config.yaml
train_examples: 195000
crop_scale_min: 1
horizontal_flip: true
downsampling_factor: 8
encoder_stem: "deep"
encoder_expansion: 4
loss: "l1"
latent_channels: 6
decoder_norm: "batchnorm"
residual_init: "none"
optimizer: "adamw"
beta1: 0.9
eps: 1e-06
steps: 40000
epochs: 13.1
Rows from block 12 of the encoder of a small image FSQ autoencoder, named by matrix and row number. Rows with one number belong to one channel. Each number is 128 + 32 x the weight over its row's rms, rounded and kept within 0 to 255. All counts start at 0. Numbers have three digits each.
After each channel's rows are labels from the 100 images, of 14976, where the channel reaches its highest value: "peak on" is the class under the peak. Only what is clearly more common there than usual is listed. The data: rendered made-up planets.
# convs0: expand pointwise conv (encoder.blocks.12.convs.0.weight, 256x64x1x1), inputs 0-63
# convs1: depthwise 3x3 conv (encoder.blocks.12.convs.1.weight, 256x1x3x3), a 3x3 kernel
# convs2: project pointwise conv (encoder.blocks.12.convs.2.weight, 64x256x1x1, transposed), outputs 0-63

convs0.50:113139186143111117118113080134055107136118098133067174100107092145112163115192186166162126127137132193134167172107115156122115161091117136150115130141106128153197132098143153178151128049130168
convs1.50:129080113111055127160123131
convs2.50:094090199172149127160114118094162133128058085145101188109157181165131136113151130098165172150113117146039131109143161080132125107185141110073126169111143111167152094113097144138166125111140109
peak on: ring

convs0.77:113115153153144138159128104132090146104122101123169135083159103072070133094111126148141144134143150002186139135114134144110130127070155114144107129128144144141114144159223133154121103053111145
convs1.77:124171093173136184141149145
convs2.77:164112092097112145122147182159090090149136180102128085156110206106121139143092084186098179123098144108140167169140108114102145134117187151184141089131116161086117141185079112097150111094177145
peak on: planet

convs0.168:159131108101064095125107121107107138110236198155086127118144071107124102172155092142103124133105117161110099137125145110140138119125034128203132120127099098107077133106159138125143176132118116
convs1.168:101104105071102092130092098
convs2.168:138151117097130128130112154148083109143165135057193133114094185125126111133103140137129101114089066134143149210146114151111093133069079150195154112156121142100199137173124133143160126082122181
peak on: planet

convs0.75:194174148121056149125121186148050087113152201096117093144118086140170102153143149138082172103147109135154190140146105100148128149109114163152111121127151163089173145135194104140110123138114117
convs1.75:157090080126166101114133080
convs2.75:156110169146138181086185209164159091083165173100120118120142169098085151158134071163104115142149171087086175115169085077140126156129180130119130120114164156084106118164137118117125096135099130
peak on: ring

convs0.12:104144068162100119127137128111037069097190091153188102134127110135083118162121175145150176124121120163123149178182144111112090119069103134167145093123119128150112126196102146136151178104133136
convs1.12:139124135105118130122219138
convs2.12:106104078119153123113164138123127133078134100148142093102089161092092148191124086175136175156104168091101096168135123132083136126165180119148095091110107133060121128193143127141188082161182158
peak on: ring

convs0.199:148080122114030140108157137138070131102132151113171141075112155165146110113131155150086214061146116072134151099124101137132075147161109175128122101149139149124195131138157115134119146175096131
convs1.199:120113117129221133121132129
convs2.199:169171166145148146114084151142159053114148114142088146158145112142109152110083087125121033189100127171127154127165088144102176139132189135149158099124116147138101117115185086059107114125123116
peak on: ring

convs0.62:161113147124062139168129134127022117085103137123103150085143137140157095117111130119127192128138100178183139118114126149138149118128098149124140124110136128127207117090239109117105129119093086
convs1.62:142112150131185197116120117
convs2.62:184150166166131139093095166149131055156137152075084140156155163100171154111104080119105135129155180097118168150124097097151153158146163159177110136170156158111103116095093082056114104115097092
peak on: ring

convs0.32:135201152137092130141121111123084119097145155139043169092157037087129091112154118138130200136125145096146192116113124103139134159065099133117141148138112115131206127102170118111099163129124126
convs1.32:117105066124186098125145134
convs2.32:146129119138144154120143147161104103170116159106148114172127167142107177140146121175116095159121091062089200143172090098134167161162102132101155168134122151076150148118056112126188185065122156
peak on: ring

convs0.80:109166087114092142109129119166066147086170147118124177078140101086143113135147136126098177104147118078079143122097082150150054151100050145141108121187158120143148099107139119153117148150053150
convs1.80:128133124125222125129110128
convs2.80:139132167143138166070082139187152092169089113120092107163143119171151176078143071117124096137129146164162175137152074129165145181227187147134122118142124153140138134094144110091126104139117150
peak on: ring

convs0.48:162138125153096146112136105157138117142215170114166155160154122136123109122198146196115086116141104149149146070199115118135103183100116111101119154140115139140107145084204153172121190117098157
convs1.48:118123133133222129128118123
convs2.48:157174193177155130120168136144087084153133156099071107153161135085119177140164142200127175136132155097161167138133132111117124150091110122097157197164109129093151146127040147142108170108133136
peak on: ring

convs0.29:134187111135062111115093133129122090106200179140139114165110088136134143138126138146126132137128103138138166229180133125127115149107147137194105111166120141086156128114218147182175127143132158
convs1.29:129109127132120129137220113
convs2.29:091116121182164104116191101130175114099107101162132108088112090108107160187177067190156157159113188153114131133135140105080127138125126085082085108087116118084116082175127155132166113135166151
peak on: ring

convs0.246:093128109170203084140142044104158142175122101151099142131128120121107153113155118147196114176096148147122096132113169135123135118111137046149155141109066086127071094142096187130158138103161138
convs1.246:132132135134033126128127126
convs2.246:093117064107175121124141117153140170192098113078138060120126111193136154104131137133106164095138121048121172145125132152114079107157131143136110139141123112076146158146082131154182146110200183
peak on: ring